config.toml
depths = [2, 4, 4]
widths = [64, 128, 256]
downsampling = "max"
Rows from block 7 of a small image classifier, named by matrix and row number. Each number is 128 + 24 x the weight over its row's rms, rounded and kept within 0 to 255. All counts start at 0.
After each channel's rows are labels from the 100 images, of 14976, where the channel reaches its highest value: "responds to" is what is common among them. Only what is clearly more common there than usual is listed. The data: views of escape-time and Newton fractals. In brackets: how many of the 100, against the usual share in percent.
# conv: 3x3 conv (model.blocks.7.conv.weight, 256x256x3x3, each kernel summed), inputs 192-255

conv.11 [100 127 133 151 118 112 127 127 140 117 133 155 131 114  98  78 152  96 147 142 128  98 113  84 114 109 145 126 179 107 100 132 128 145 167 122 122 119 114 141 159 152 142 125 126 112  97 137 151 117 114 102 113 121 154 100 175  72 121 119 124 110 115 100]
responds to: exponential Julia set (38 vs 1.4); Mandelbrot set (36 vs 12.1)

conv.177 [157 160 127 130 181 113 147 130 114 113 131 123 107 105 124 114 144 153 134 138 104 138 105 130 117 123 116 133 119 134 126 122 141 133 126 132 135 143 108 186 154 120 132 148 119 132  63 111 116 164 125 120 134 134 113 117 130  85 158 111 139 121 124 124]
responds to: warm (100 vs 14.4)

conv.239 [116 132 101 125 146 130 123  99 130 102 105 169 116 120 114 120 125 133  91  87 119 188 171  89 111 144 115 137 125 130 105 130 123 102 111 124 112 107  70 147 152 141 148 108  94 139 149  89  96 154  96 145 155 131 109 112 128  98 146 129 137 131 103 154]
responds to: cubic Julia set (85 vs 11.1)

conv.110 [ 89 117 102 137  91 101 103 147 147 122 109  87 152 131 158 109 116 105 176 111 116 125 126  75 122 176 120 131 112 135 142 145 121 134 107 121 148 111 138  85 144 123 119 110 110 130 127 201 139 127 151 170  94 124 117 148 111 126 125 113 131 116 145 120]
responds to: Julia set (71 vs 9.9)

conv.27 [111 124 130 111  92 131 140 128 137 150 183 118 135 130 131 143 109 131 199 122 122 124 167 169  98 157 171 119 142 193 114 172 141 133 137 108 154  65 136 130 117 133 147 126 110  84 127  79  96 127 128  93 152 136 127  97 128 105 162 161 133 113 110  88]
responds to: tricorn (56 vs 11.1)

conv.147 [120  92 115 136 143  72 133 133 131 135 107 120 125 146  74 100 133 139 130 135 109  96 149 103 113 138 125  88 141 114 169  89 118 104  98 124  65 121 129 127 104 118 146 116 134 161 103 108 134 129  87  79 103 133 143 124 138 113 133 138 103 105  97 116]
responds to: sine Julia set (97 vs 10.2)

conv.66 [124 125 140 124 112 140 152  96 107 178 166 129 115  91 143 123 104 117 114 122  49 118  96  84 124 124 154 102 186 117 141 115 125 153 126 117 134 106 127 132 117 143 102 128 117 114 162 116 117 117 117 129 100 152 136 124 142 108 134 135 124  91  85 112]
responds to: Newton basins of three roots (64 vs 11.1); Newton basins of five roots (31 vs 12.9)

conv.156 [ 92 111 145 106 144 144 136 140 140 118  91 132 109 140  78 136 113 119 149 113 110 134 111 121 154 122 116 139 168  93 156 156 155  90 140 132 115 145 141 117 160 134 135 146 158 184 103 102  96  86 161 131 167 149  95 161 123 175 133 178  78 122 100 117]
responds to: Newton basins of three roots (99 vs 11.1)

conv.50 [148 132 148 112 129 128 113 124 132  87 171 118 134 145 149 138 127 122  98 121 130 166 117 145 136 162 129 113  66  84 115  88 161 106 139 113 105 143 100 124 116 121 134 159 138  95 129 144  91 129 168 126 124  76 143 176 149 138 108 127 108 143 162 127]
responds to: quartic Julia set (43 vs 11.2)

conv.168 [120 111 110 131 129 152 148 133 144 128 166 120 113 127 122 139 121 135 113 114 135 153 159 161 109 111 120 154 113 189 175 172 109 124 126 118 128 149 132 126 114 116  85 140 111 123 131 123  60 112 113 196 118  96 128 102 126 121 142 122 101 154  52  59]
responds to: tricorn (99 vs 11.1)

conv.142 [253  93 128 120 140 153 106 147 127 108 120 107 120 156 122 122 119  53  88 185 255 110 151 134 124 124 120  98 130 133 133 160 144 139 142 136 101 123 124 110 125 127 138 127 131 116 126 138 125 141 127 111 138 137 128 144 118 124 116 148 130 132 123 111]
responds to: pastel (100 vs 14.2)

conv.158 [113 108 125 124 148 123 118 137 127 118 135 117 142 126 125 134 125 138 138 125 155 134 135 129 122 128 128 127 136 128 126 130 121 121 121 135 129 136 118 139 126 136 125 135 130 128 210 125 136 143 125 134 119 138 128 126 133 125 131 122 128 117 124 116]
responds to: dark (86 vs 14.4); Mandelbrot set (34 vs 12.1)

conv.139 [105 123 153 138  96 103 109 125 128 160  96 102 138 110 112 135 113  97 104 111 138 129 115 162 128 135 130  90 134 135 127 150 118 144 150 113 103 121 109 102 159 116 139 134 112 142  98  87 107 123 137 133  98 218  69 157 118 137 145 138 101 137 143 143]
responds to: Newton basins of three roots (99 vs 11.1)

conv.104 [134 121 119 145 110 124 130 117  98 121 147 140 102 106 139 134 114 136 133 141 170 126 111 117 124 138 150 120 132 131 120 132 138 150 103 127 143 125 121 157 144 133 130 114 125 140  85 126 127 119 139 118 113 141 136 111 120  98 137 118 132 135 137 126]
responds to: grey (37 vs 14.4); Mandelbrot set (32 vs 12.1)

conv.203 [135 149 124 117 122 129 134 144 130 130 126 116 180 130 122 133 113  94 138 117 154 115 134 141 132 132 129 116 138 138 106 111 110 127 119 139 142 136 127 192 142 144 122 114 136 157  10 139 134 162 121 129 136 126 121 137 146 126 115 143 111 137 137 123]
responds to: warm (100 vs 14.4); Mandelbrot set (29 vs 12.1)

conv.197 [131 125 127 133 126 119 144 118 101  91 100 162 135 140 131 131 162 169 124 128 110 110 136 100 135 123 132 141 127 120 145  80 113 124 139 100 157 117  86 120 133 157 139 122 131 136 153 134 145 115 112  93 126  70 172 128 100 162 142  61 113 128 119 111]
responds to: Newton basins of five roots (79 vs 12.9); cool (46 vs 14.1)

conv.219 [138 119 145 130 158 171 140 147 109 135 134 148 111 108  68 149 142 113  91 119 128 118 101  99 157 135 145 111 142 111 118 108 124 113 135 182 145 107 129 146 104 117 102 114 140 124 125 149 120  80 132 142 173 114 142 122 110 154 141 118 143 109 182  97]
responds to: sine Julia set (71 vs 10.2)

conv.252 [125 139  76 151  91 154 122 100 102 159 171 126 144 121 139 103 118 112 108 119 128 134 110 106 146 129 114 135 125  99 165 104 146 122 118  84 117 130 127 142 104 149 117 110 119 164 101 119 137 113 109 141 148 149 140 153 101 119 110 120 109 143 127 118]
responds to: burning ship (52 vs 9)

conv.167 [ 81 188 154 154  52 140 140  61 133 135 140 172 122 138 146 120 153  86 151  83 162  91 125 144 153 148 113 137 129 116 134 149 142 137 124 136 159 124 134  75 144 108 132 124 138 125 110 110 146 128 109 117 134 148 153 137 153 108 135 122 125 101 110 133]
responds to: cool (49 vs 14.1); burning ship (43 vs 9)

conv.115 [131 135 119 119 140 110 116 111 130 136 122 121 147 139 132 144 155 125 125  98 142 136 128 102  94 115 153 114 132 147 120 116 155 132 147 149 107 115 118 118 121 177 115 143 145 111 115 116  92  78 107 118 142 116 113 137 120 140 147 142 128 166 100 105]
responds to: exponential Julia set (86 vs 1.4)

conv.180 [122 130 111 133 103 120  92 157 129 151  95  98 129 103 174 150 112 128 108 112 143 156 133 130 128 171 123 136 174 131 141 126 137 141 109 144 110 127 105 112 139 121 119 114 152 189 119 112 119 127  96 140 120 158 115 150 104  70 170 105  93  92 119 177]
responds to: Newton basins of five roots (87 vs 12.9)

conv.108 [ 97  93 145 121  94 137  90 102 146 115 121 115  75 127 102 139 113  96 157 132  80 137 144 109 131 126 108 141 112  96 189 111 152 131 129 127 107 113  82 114 121  87 142 129 141 108 131 126 109 114 109 100  82 109  88 141 134 122 139 114 135 117 143 115]
responds to: Mandelbrot set (56 vs 12.1); grey (37 vs 14.4)

conv.69 [111 141 113 110 120  98 125 146 125 142 143 151 125 127 152 121 121 125 143 125 118 118 101  81 110  75 102 137 157 122 141 115 106 108 118 130 166 126  97 138 113 121 151  82 105 153 122 104 118  97  82  87 130 131 160 158 104 141 150 143 124 123 127 130]
responds to: Julia set (35 vs 9.9); Newton basins of five roots (31 vs 12.9)

conv.178 [138 131 142 132  91 142 164 134 109 121 183 117 107 136 141 116  92 123  79 148 175 173  93 160 114 142 119 174  99 115 117 147 120 140 110 107 135 102 163 150 131 128 146 138 112 108  53 112 108 123 121 185 155 116 160 200  99 100 123  84 129 108  97 111]
responds to: cubic Julia set (49 vs 11.1)

conv.122 [117 109 137 183 104 143 103 132 117 102 124 102 149 140  90 156 142  86 142 139 143 108  90 121 142 134 102  92 138 172  83  90  92 107 151 128 124 142 100  95 116 149 116  94  94  97  99 154 119 107 143 117 120 117 144 130 141 107 109  89  99 193 158 121]
responds to: tricorn (99 vs 11.1)

conv.193 [133 121 124 159 128 135 106 132 135 147 101 106 156  82 142 154 127 132 156 105 148 118 116 128 147 135  94 107 105 150  93 164 135 135 158  74 125 112 106 121 135 141 135  98 130  97 115 117 139 158 148  96 101  94 156 132 128  72 139 144 125 138 121 146]
responds to: exponential Julia set (69 vs 1.4)

conv.146 [255 155 134 134 141 149 114 140 122 125 138 112 147 117 139 129 127 255 133 220 164 146 142 131 137 138 110 129 124 134 132 142 148 132 126 128 138 120 120 142 134 126 143 134 129 142 202 113 127 160 129 167 146 145 137 135 119 100 139 107 127 130 126 123]
responds to: earthy (52 vs 14.2)

conv.216 [ 78 125 166 146 129 142  93 116 137  76 112 132 145 112  85 159 128 131 141 135 110 101 111 125 140 123 128 123 106  96  82  95 130 137 152 116 144  82 122 118 161 169 112 110  92 148 128 155 128  81 128  94 125  96 146 163  81 110 148 125  89 132 153 122]
responds to: cubic Julia set (52 vs 11.1); quartic Julia set (36 vs 11.2)

conv.62 [107 133 154 151 115 117 116 128 137 149 105 134 113 155 127 117 142 106 124 126 153 106 120  96  89  68 118 131 185 153 114 144 119 153 130 109 152 107 116  98 117 136 117 150  98  98 103 106 119 120 128 123 110 130  83 129 131 144 132 125 146 123 136 149]
responds to: Newton basins of five roots (100 vs 12.9); close-up (100 vs 22.1)

conv.13 [152 104  95 109 144 153 148 137 138 109 159 151 136 140 103 120 153 131  84 152 120 121 117 120 120  71 138 137 114  68 122  78 115 124 103 158 148 110 113 127 124 128 132 120 117 133 138 142  87 138 104 112 107 130  79  72 157 152 129 113 138 133  92 120]
responds to: cubic Julia set (83 vs 11.1)

conv.124 [144 133  86 131 171 158 149  79 107 109 101 122 105 123  94  90 154 131  81 142 125 162 193 150 138 124 176 119  97 118 149 188 126 117 148 116 138 163 138 143 119 131  92 145  93  85 147  98 111 125 160 130 136  99 104 140  63  99 109 115 117 169  51 154]
responds to: tricorn (52 vs 11.1)

conv.229 [132  60 130  90 110 120  97 127 113 142  97 103 101 102 129 105 126  84 134 147 112 127 131 121 123 150 114 161 131 127 117 104 121 113 171 139  85 131 143   7 110 108 111 126 141 102 143 146 113 133 107 100 127 104 129 148  89  89 138 114 151 132  87 111]
responds to: Mandelbrot set (39 vs 12.1); Julia set (25 vs 9.9)

conv.242 [141 121 134  98  95 148 124 113 109 162 176 136  91 154 172 142 144 139 160 162 136 131 110 186 128 112 127 113 141 173 119 121 145  97 130  98 161 128 140  96 137 100 108 120  93  94 117 103  68 121 180 147 152 110 110 138 105 100 101 144 121 142 134 134]
responds to: Mandelbrot set (56 vs 12.1)

conv.248 [140 127 124 120 138 124 116 146 127 110 139 103 128 134 152 101 116 128 111  91 160 129 122 121 106  62 135 124 151 111 101 141 112 142 145  94 119 145  64 137 123 157 104 137  87  91 118  88 131 123 127 122 149  98  84 172 122 108 123 132 115 146 103 118]
responds to: Newton basins of five roots (89 vs 12.9); close-up (85 vs 22.1); palette: pastel (36 vs 14.2)

conv.0 [ 52 165 107 126  43 108 136 110 148 117 119 172 125 129 131 126 136 131 120  77 144 126 120 143 134 132 150 148 106 141 126 131 131 128 121 120 127 144 123  85 137 117 127 117 145 141 166 158 108 143 140 143 122 131 130 139 118  84 123 119 113  93 124 136]
responds to: cool (72 vs 14.1); Mandelbrot set (31 vs 12.1)

conv.123 [139 108 128 152 111  82 118 162 146 106 152  99 120  97 108 132 135 141  95 127 145 134 161  98 144 136 150 116  91 120 136 147 134 127 110  80 118 143  96 110 126 148 148 140 103 108 120  69 117 117 108  59 107 149  95 105 133 155 125 131 122  54 146 135]
responds to: burning ship (100 vs 9)

conv.194 [125 121  86  89 118 114 127 150 129  97 113 123 145 118 148 120 121 109 128 137 153 157 142  71 144 106 129 137 154 127 102 132 136 101 175 106 123 144 103 118 107 173 160 144 121 102 131 158 154  98 117 118  99 154  98 138 153 125 140 157 117 137 115 107]
responds to: cubic Julia set (64 vs 11.1)

conv.76 [ 51  98 144 126 144 144  93 140 133 120 128 118 114 108 137 117 136 104 130 114 117 144 129 117 115 125 117 136 128 128 136 134 133 123 159 141 130 122 123  10 134 137 133 142 122 132 133 120 152 131 135 127 134 130 137 121 133  95 143 144 130 148 143 135]
responds to: dark (48 vs 14.4); cool (46 vs 14.1)

conv.185 [119  85 115 165 145 130 111 142 136 149 124 108 121 133 136 140 148 119 135 131 119 113 109 119 131  88 129  83 113 121 148  84 147 143 126 106 147 127 143 134 155 123 124 133 102 120 135 117 124 107 139  76 124 146 124 136 106 147 125  93 134 106 153 110]
responds to: tricorn (93 vs 11.1); close-up (62 vs 22.1)

conv.24 [116 126 136 125 141 160 122 124 150  99  72 109 140 123 157 163  93 136 214 144 135 108  89 163 134 120 113  67 141  98 101  79 163 146 123  72 103  98 166 133 130 120 154 130 141 109 138 172 114 151 180 145 122 158 112 154 130 109 124 128 136 111 135 194]
responds to: Newton basins of three roots (41 vs 11.1); quartic Julia set (30 vs 11.2)

conv.20 [111 157 126 122 136 136 135 109 140 132 149 125 146 118 136 115 159 172 129 130 140 128 120 115 124 102 147 130 132 119 106 123 127 126 118 106 118 148 115 216 130 131 129 109 146 138 187 120 146 132 125 117 124 120 120 127 130 121 118 122 140 147 119 124]
responds to: earthy (100 vs 14.2); burning ship (25 vs 9)

conv.80 [142 105 134 122 127 191 130 121 130 145 129 100 128 123 132 155 139 139 176 141 126 110  72  99  89 101 138 110 132 128 100  85 155 149 130  77 110 124 142 114 121 187 135 147 140 118 133 125  89 118 174  89 106 108 125 143 156  89 160 144 126 144 130 121]
responds to: exponential Julia set (89 vs 1.4)

conv.236 [160 116 139 121 153 102 127 112 141 116  68 130 119 122  99 113 130 105 146 107 123 129 156  89  92 146  88 138 140  80 104 111 155 109 116 121  86 183 117 143 135 112 106 150 133 141 149 112 104 137 126 145 131  89 160 116  97 124 121 163 135  80 140 114]
responds to: quartic Julia set (43 vs 11.2); Mandelbrot set (42 vs 12.1)

conv.251 [131 161 124 143 134 122 191 123 114 138 123 137 149 129 132 125  65 133  79 135 101  88 151 165 156  96  92 147 136 125 125 111 119 126 115  97 165 152 120 164 131 123 131 105 141 134 117 134  54 134 133 121  96 105 117 141 155  84 122 135 126 103 145 153]
responds to: earthy (100 vs 14.2)

conv.72 [150 142 111 113 124 163 105 142 139 130 115 101 108 154 123 111 135 128 146 134 146 134 156 131  84 116 154 134 101 111 102 151 123  84  86 141 141  97 110 123 139 129 133 103  97 128 107 145 118 172 114 168 118 142  91 143 150 189 121 122 122 137 127 158]
responds to: cubic Julia set (83 vs 11.1)

conv.85 [ 98 137 116 168 117  73 139 149 116 130 118 118 129 160 113 118 109 120 142 121 142 130 119 100 128 131 136  79 123 122  96 105 133 174 104 110  91 172 160 146 118 121 145 124 122 118 109 120 112  92 101 137  94 148 116  86 124 143 126 130 122  94 134 110]
responds to: Newton basins of three roots (56 vs 11.1); Newton basins of five roots (37 vs 12.9)

conv.205 [  8 135 128 129 134 130 141 135 117 138 159 152  83 129 137 136 166 226 143  58  24 128 122 150  98 115  83 139 140 121 136 111 154 111 142 134 108 142 128 104 115 143 129 145 142 132 122 103 152 125 126 113 134 143 128 123 143 127 113 122 119  96 101 103]
responds to: warm (52 vs 14.4); sine Julia set (46 vs 10.2)

conv.195 [130 116  73 119 129  72 136 139 138 122 126  95 136 136 164 161 142 100  86 119 112 128 105  90 127  78 159 126 105 135 162  70 142  79 115  80 120 119 127 132 102 108 144 124 118 152 120 119 114 163 162 148 101 147 101  14 164 111 136 107 117 135 143 158]
responds to: burning ship (80 vs 9)

conv.3 [105 115  99 125 131 115  81 173 126  97  95 104 149 120 140 109  95 117 139 124 117 143  90 127 151  92 117 115 150  93 119  96 146 129  95 122  73 140 131 106 111 109 157 134 137 138 129  94 142 152 182 117 131 123 132 132 115 115 141 100 138 137 120 100]
responds to: Mandelbrot set (100 vs 12.1)

conv.227 [161 103 115  89 137  93 120 115 127 133 127 151 129 138 146 105 148 205 108 112 151 149 105 157 107  82 140 151 117 130 110 168 108 147 129 149 128 122 149 151 115 122 101 128 131 148 139  89 144 146 114 121 139 144 107  75 125 109 119 176 140 126 123 126]
responds to: burning ship (51 vs 9); Mandelbrot set (42 vs 12.1)

conv.152 [181 131 133 126  91 118  80 153 118 134 130 131 166 112 112 110  93 143 104 150 113 110 164 117 116 142 120 129 135 148 144 112 141 149 119 104 117 115 102 137 130  95 109 123 131 130  65 120 141 140 104 123 124 116 131 114 140  60 144 107 117 100 123 140]
responds to: cool (94 vs 14.1)

conv.113 [134 120 119 120 112 104 138 142 128 173  86 127 136 121 132 119 117 149 181 126 177 117 119  71 149 158 142 120 127 137 110  89 103 157 139 111 102 142  93 138 122 135 165 120 108 159 150 118 110 127 128 154 116 166 119 105 107 123  97 131  88  93 129 142]
responds to: Newton basins of five roots (89 vs 12.9)

conv.22 [107 109 136 105 145 154 104 111 105 140 158 178 162 113  84 118 149 148 155 127 134 126 105 139 120 145 122 140 163 156 108 117 126 182 157 164 123 133 145 124 161  90 126 128 144 164 150 130 123 143 169  62 132 112 162 116 128 133 142 146 137 106  97 125]
responds to: sine Julia set (42 vs 10.2); Newton basins of three roots (31 vs 11.1)

conv.129 [121  60 127  98 112 132 115 197 101  86 147 104 126 147 123 140  52 149 131 101 103 173 132 106 151 119 129 127 128 121 124 154 105  94 121 104  98 118 129 178 162 139 141 123 125 131 117 119 126 135 114 136 126 135 118 129 152 107 109 105 137 111 115 128]
responds to: dark (100 vs 14.4)

conv.53 [123 109 129 120 144 141 108 129 140 103 132 120 127 127  97 158 110  99  45 122 138 112 119 112 139 156 104  99 120 134 144 105 130 112 132 146 172 170 111 117 121  97 103 104 126 120 106 149 120 139  71 146 111 111 127 125 129  98 143 145 122 172 171 165]
responds to: Julia set (78 vs 9.9)

conv.184 [115 101 135 163 157 110 138 127 117 132 150 103 154 131 122 124  96 117 129 143 139  77 146 125 126 113 140 142 130 173 143  74 122 146 126 105 110 115 126 122 101 147 155 110 104 106 148 125 100 126  52 109 122  89 162 158 124 173 125 128  91 145 135  90]
responds to: tricorn (76 vs 11.1); close-up (48 vs 22.1)

conv.254 [116  90 127 132 145  91 139 150 128  77 136 102 119 134  78 110 141 135 100 128 165 129 101  94 125 136  87 107 154  84 134 115 119 114 109 121 124 109 122 130 125  90 126 156 124 141 126 133 109  83 115 106 116 104 130 154 110 130 109 130 103 130 144 142]
responds to: quartic Julia set (42 vs 11.2); sine Julia set (41 vs 10.2)

conv.121 [112 140  69 131 117 110 118 121 165 107 167 121 120 137 106 113 140 118 132 118 145 132 153 140 101  99 125 144 132 153 128 124 128  98 138 131  72 143 133  85 130 108 126 144 132 152 105 109 136 162 120 133 119 128 130 145 138 103 131 134 114 137 131  90]
responds to: Mandelbrot set (86 vs 12.1)

conv.189 [178  87 117 132 141 138 131 209 126 131 124  72 134  99 126 115  55 136 116 130  84 165 136 131 133 111 135 111 134 114 122 125 122 128 128 121 132 131 135 146 120 124 133 125 136 133 132 130 118 143 143 128 116 143 136 127 113 108 120 125 129 134 132 137]
responds to: dark (100 vs 14.4)

conv.97 [174 153 131 128 160 105 101 142 149 113 112 113 160 141 130 130 145 249 124 136 126 128 159 111 120 142 136 103 123 136 139 146 119 132 120 117  85 123  91 214 138 138  97 127 125 132 204 116 115 156 127 119 124 133 120 124 131 125 130 140 111 124 124  99]
responds to: earthy (71 vs 14.2); cubic Julia set (28 vs 11.1)

conv.29 [126 116  90 154 148 126  96 152 148 161 138 142 136 151 102 113 138 118 106 120 128 115 117 123 102 153 167  95 153 162 150 138 129  86 131  94 123 108 133 111 117 101 148  92 143 102 131 114 135 125 120 115 136 122  97 128 115 117 149 154  97 137 139 176]
responds to: Newton basins of three roots (67 vs 11.1); tricorn (32 vs 11.1)

conv.237 [121 140 106 135 126 146 121 117 106 157 108 139 121 117 174 125 127 122 169 121 122 134  92 124 123 145 121 146 116 181  73 113 129  86  96 140 143 131  94 115 109 157 127 104  91 122 147 148 118  97 143 126 119  46 179 113 132 144 108 116 109 123 171 137]
responds to: Newton basins of five roots (45 vs 12.9); cubic Julia set (31 vs 11.1)

conv.89 [  0 140 105 137  90 120 108 140 130 113  98 101 168 146 150 139 119 220 114  88 255 112 154 127 133 142 130 128 139 140 150 123 147 135 122 121 111 138 122 176 130 148 121 112 149 128 101 129 121 133 104 131 119 139 133 111 128 114 133 148 153 132 128 138]
responds to: grey (96 vs 14.4)

conv.7 [117 120 126 135 175 124 125 127 113  83 134 124 155 120  82 114 119 119 132 139 133 160 145 104 153 107 139 102  93  80 115 130 104 120 103  99 113 153 135 132 109 117 133 124  91 145 116 142 120 134 135 103 136 129 137 148 100 136 128 145 105 172 125 159]
responds to: cubic Julia set (58 vs 11.1); quartic Julia set (40 vs 11.2)

conv.94 [ 66  87 104 136 129 103 171 128 146 124 125 113 122 122 110 115  86 129 145 140 140 145 117 144 102 131 132 144 141  99 125 110  99 129 136 124 103 148 138 129 146 115 109 114 136 154 124 115 125 171 153  77 107 141 128 125 138  93 154 101 142 160  96 139]
responds to: Newton basins of three roots (76 vs 11.1)

conv.43 [210 159 120 160  92 106 122 140 131 120 129 118 152 139 106 109 114 255 133 149 168 107 155 114 124 108 134 128 146 128 152 120 115 120 125  92  80 134 120 115 142 154 123 123 137 142 137 121 109 125 110  81 127 157  86 137 122  82 116 157 100 147 111 135]
responds to: earthy (74 vs 14.2); Newton basins of three roots (55 vs 11.1)

conv.165 [255 143 128 119  94 131 123 137 144 137 142 123  98 112 133 134 121 118 135 209 131 164 140 130 116 132 143 152 124 129 124 129 149 130 128 117 137 149 115  77 120 124 128 126 137 133  60 145 138 128 135 143 113 143 133 118 145 101 136 117 129 104 106 128]
responds to: dark (35 vs 14.4)

conv.98 [136 119 115 102  94 152 133 147 146  98 116  81 151 117 192 117 131 113 155 127 134 141 123 155 123 137 140 137 137  96 102 156 150  83 136 159 100 123 134 136 142 106 125 138 162  72 136 143 103 128 183 143 125  96 135 109 104 122  94 155 147 126 109 151]
responds to: quartic Julia set (62 vs 11.2)

conv.55 [103 121 100 143 108 101 158 145 105 135 113 100 157  95 124 113  53 116 116 131 146 165 129 119 125 128 172 137 125 127 146  98 124 113 112 128 135 141 114  95  97  94  91 142 170 139  51 119  94 132  96 131 127 146  90 115 128 140 130 145 137 135  92 117]
responds to: warm (48 vs 14.4); Newton basins of three roots (29 vs 11.1)

conv.207 [ 91 147  85 121 111 134 106 144 143 160 109 113  90 131  83 116 148 145 116  75 135 133 107 144 153 133  92 105 131 157  96 133 140 118 141 104 161 136 103 135 134 123 129 124 122 143 143 122 129 137 105 113 134 119 123 135 129  70 139  50 147 104 149 199]
responds to: Julia set (33 vs 9.9); burning ship (25 vs 9)

conv.175 [128 109  84 140 118 118 127 129 131 152 109 120 114 137 103 140 145 131 115 128 135 114 100 159 132  96 118 102 141 110 133  93 164 125 114 102 151 153 134 130 117 138 120 108 125 152 106 160  98 124 136  93 141 138 121 133 185 132  88 122 100 112 132 138]
responds to: Julia set (76 vs 9.9)

conv.42 [ 79 100 114 110  91 171 107 160 123 126 151 144 125 114 113 142 107 149 200 108 116 128 144 155  90 140 157 122 127 168 118 137 118 138 135 121 189 111 157 103 116  88 121  77 133 140 150 116 104 159 161 159 144 138 124  86  94 147 142 123 127 115  99 120]
responds to: tricorn (38 vs 11.1); Julia set (29 vs 9.9)

conv.228 [129 139 138 136 110 130 137 162 129 123 130 133 129 138 111  85 105 117 164 123 178 126 105 143 101 114 135 146 138 123 105 143 138 139 122 161 134 111 146  89 130 128  86 183 114 108 124 121 118 119 111 142 128  71 197 176 129 115 107 102 108 119 126 134]
responds to: cubic Julia set (54 vs 11.1); quartic Julia set (41 vs 11.2)

conv.117 [124 124 153 144 125 113  90 123 147 138 147 141 132 150 143 151 113 163 115 136 151 134 103  69 133 123 129 112 139 151 137 142 115 148 137 127 122 126 105 137 148 137 136 122 115 121 161 115 171 108 136 125 169 145  95 110 111 130 102 124 152 176 172 132]
responds to: burning ship (70 vs 9); earthy (35 vs 14.2)

conv.215 [252 131 128 129 150 114 103 159 114 138 124 135  87 123 132 112 164 255 140 205 178 127 152 111 128 128 138 126 140 139 130 113 111 125 151 111 123 106 131 134 147 132 135 116 132 141  52 141 149 113 111 119 112 116 146 141 133  99 142 123 140 130 129 126]
responds to: warm (67 vs 14.4); Newton basins of three roots (29 vs 11.1)

conv.161 [143 112  76 158 106  96 131  97 128 110 136 134 145 135 146 143 129 130 102 136 146 142 101 179 150 116 119 100 124 125 113 125 132  91 154 117 156 156 124 143 138 143  96  88 122 120  84 155 116  91 116 164  99 159 144 110 164 108 118 153 130 119 148 125]
responds to: Julia set (75 vs 9.9)

conv.173 [135 126 126 105 145 101 153 129 121 126 116  95  70 144 115 123 111 126 103 139 128 130 141 159 138 116 151 143 102 135  97 149 135  89 113 158 161 157 132 124 111 124  96 134 146 124 111 184 118 111 147 113  88 118  92 116 125 146  99 116 136  96 119 125]
responds to: burning ship (71 vs 9)

conv.19 [  0 157 134 138 108 133 128  87 152 122 126 102 163 149 141 132  89 102 101  83   0  84 131 101 123 121 131 108 123 127 132 113 133 119 115 115 116 124 127  99 148 119 124 119 125 121 154 128 132 143 127 109 125 137 115 121 139 116 125 154 110 136 117 114]
responds to: grey (100 vs 14.4); burning ship (25 vs 9)

conv.181 [130 133 162 150 153 118 142 138 120 111 144  98 134 133 129  66  97 111  88 135 141 153 147 149 152 153 143 121 109 115 148  88  94 120 150 141 111 168 128 119  77 109 148 101 121 184 104 102 173 110  99 131 136 129 112 126 143 140 111 107 148  73 111  62]
responds to: burning ship (52 vs 9); Mandelbrot set (38 vs 12.1)

conv.57 [ 80 124 143 121 105 120 120 144 114 113 116 101 121 127 149 130 118 143  87 134 135 115 149  91 119 107 139 106 141 134 155 121 150  99 141  86 106 120  96 135 179 172 122 116 125 200 116 145 148  92 129  71 119 144 141 137 122 104  98 102 117  96 134 100]
responds to: Newton basins of three roots (91 vs 11.1)

conv.204 [106 140 140 136 127 144 114 114 128 110  97 125 141 144  57 157 133 113 113 114 151 120 119 152 127 148 113 107 133 138 200  87 151 121 113 113 152  86 125 134 108 147 157 124 156 153 102 153 150 138 175  94 135 115 112  86 138 152 111 102 100 123 142 119]
responds to: burning ship (100 vs 9)

conv.226 [129 122 110 141 132 104 101 128 133  90 169 123 142 152 178 118 119 114 139 117 116  92 130 129 120 125 134 132 114 132 111 139 114  96 144 159 115 118 153 131 117 121 145  70  87 132 131 119 166  96 135  97 148 117  43  75 141 148 111 132 142 139 165 116]
responds to: sine Julia set (100 vs 10.2)